{
  "crop_scale_min": 0.8,
  "color_jitter": 0.1,
  "head_dim": 16,
  "layer_scale_init": 0.01,
  "expert_mlp_ratio": 0.5,
  "shared_expert": false,
  "positions": "learned",
  "pooling": "class_token",
  "momentum": 0.95,
  "lr_schedule": "wsd_sqrt",
  "adamw_weight_decay_other_params": 0.01
}
Rows from block 5 of a small image classifier, named by matrix and row number. Rows with one number within an expert belong to one neuron, the router's apart. Each number is 128 + 32 x the weight over its row's rms, rounded and kept within 0 to 255. All counts start at 0.
Before each expert's rows are labels from the 100 images, of 14848, where the router gives the expert most weight on average: "strongest on" is what is common among them; "colour at peak" is the nearest of a few named colours to the mean colour under the peak. Only what is clearly more common there than usual is listed. The data: pen-drawn characters of a made-up script with 800 signs.
# router: router (model.blocks.5.mlp.router.weight, 16x256, trained with AdamW), inputs 172-255
# up: expert up (model.blocks.5.mlp.up, 16x128x256), inputs 172-255
# down: expert down (model.blocks.5.mlp.down, 16x256x128, transposed), outputs 172-255

# expert 15
strongest on: dark on light
colour at peak: white
router.15 [ 59 127 132 103 204  79 146 147 156  69  74 109 133 146 114 127 166 151  86 161 130 142 143  91  77 125 105  85 141 173 132 110 153 113 157 121  84 203 174 127 121 158 140 155 107 176 112 100 144 178  84 154 113 107  88 139 107 116 182  55 121  83 130 118 126 142 129 144 110 150 111  80 114 144 130 143 193 129 161 133 143 137 139 144]
up.0 [113 111  97 160  63 108 149 126 145 124 109 181 152 112 135  68 135 133  91 125  91 127 116 158 133  60 144 156 152 140 164 145 191 125  74  96  49 169 125 129  84 131 146 101 133  83 119 133 145 155  58 159 183 146  88 129 160 110 146 115 162 165 133 133 183 160 189 143 140 109 110 140 106  99 108 102 156 165  91 171 177 118 137 142]
down.0 [115  96 167 141 135 138  87 167 151 145 155 198 126 135  64 133 118 104  59 120  97 106 150 105 201  90 116  97 174 138 161 120 138 108 173 131 102 165 161 100 107 106  87 175 105  78 127 127 129 116  77 139 154 102 154 127 161 149 113 143 111 105 142 143 132  58 101 152 169 138 134 131 138 125  96 123 121 137 153 141  39  50 116 110]

# expert 5
strongest on: dark on light
colour at peak: grey
router.5 [ 82 154 109 128  94 113 113 153  90 100  96 106 126 112  47 164 143 186  71 108 165  70 116  84 109  96 140 115  55 170 144 117  65  90 168 113 156 113 123  92 100 157 133 132 102  85 132 193 131 134 189 171  74 163 105  95  99  96 104 154 118 140 147 161 157  43 138  78 150 124 129 133  94 128 132 165 147 123 152  91 140 106 100 107]
up.0 [132 169  70 116  96 136  52 100 142  96 100 188 102 117 124 126  72 143 145 129 102 108 130 124 104  83 141 199 160 107  90 115 170 148 169 145 132 141  96 168 110 156 148 155 115 185 179 172  98 110 147 124 112  86 106 144 173 138  98 154  81 125  77 136 103 111 144 144 104 134  87  89  82 138 129  85 132 163 159 156 107 151 133 206]
down.0 [127 123  65 161 157 109 137 127 111 102  85 182 103 144 157 156 114 130 107 102 186 116 181 195 110 155 162 106  62 101 121 144 132 108 123 129 142 164 145  82 125 131 115 134 134 118 132 147 164 102  94 121 137 148  74 112 138  65 151  98 118 124 132 144 119  90 122 160 158 152  94  23 166 113 115  58  96 133 161 103 112  88 139  86]

# expert 8
strongest on: thick pen; four strokes
colour at peak: grey
router.8 [168 116 128 103 138 127 136 127  73 170  62 136 170 126 111  99 121 127  78 204 100 135 151 123 158 146 106 170 100  96 132  70 121 139 136  78 169 159 115 113 165 170 175  39 106 152 159 127  80 115 151 141 170  94 201 110 114 137 115 103 144 140 131 117  96 141 138 153 150  99 135  87  65 136 154 105  83 158 104 132 112 104 103 157]
up.0 [133  95  94 155 114 126 111 132 107 141 103 120 127 166 135 119 212 149 131  88 121  70 180 116 159  93 158 150  82  58 107 186 141  86  85 160  73 151 155 107 187 155 153 171 118 123 118  96 130 126 186 142 104 149 187 101  75  99 133 146 145 145 176 104  86 129  92 187 118 168 126 122 172 130  80 119 103 145  94 157 113 115 151 133]
down.0 [ 86 122  86 226 137 145 148 146 145  77 136 177 117 132 127  73 100 137  98 178 149 133 194 132 173 104 123 104 101 140 162 148 136 124 121 130 117 119 126 128 163  96 134 142 109 126 121 125  98 127 139  95 138 146 188 102  70 136 155 135  91 100 143  86  92  72 155 160 132 134 162 113 127  95 220 191 143 130 132  94 108 146 147 142]

# expert 10
strongest on: thick pen; four strokes
colour at peak: grey
router.10 [138 123 188 177 135  90 116 206 109 149  87 173 186 186 120  89  92  99 126 106 167 123 111 148 139 105 149 126 188 143 180 221 156 154 110  83 134 115 160 100 112 137 106 202 103 108 159 116 135 133 199  80 139 155 131 147 136 113 126  98 201 102 111 131 133  84 143 123 147 164 110 163 216 122 102  63 152  98  62 111 140 120 111 125]
up.0 [116 156 132 108 146  90 123 163 159 138 131 158 110 107 161 155 155 132 147 137  75 156 159 165 140 107 162  72 156 150 127 136 118 109 160  71 165 185  97 104  85 111  87 110  78  80 165 120 157 126 106 138  93 136  55 117 133 149 139 149 128 162  65 138 115  54 149  99 130 114  84 102 139  85 156 167 128 106 167 165 101 154 111 147]
down.0 [ 81 109 154 142   0 135 147 106 149 132 109 145 171 137 124 138 183 128 138 125  79 161 175 106 159 133 116 117 147 158 121  96 113 134 106 107 102 175 130 118 152  40 159 127 186 163 132 114  71 125 170 145 135 149  90 152 132 164 193 118 114 135 137  97 201 138 161 151 121 127  86 155  95 142 155 128 150 120 118 125  98 108 111 144]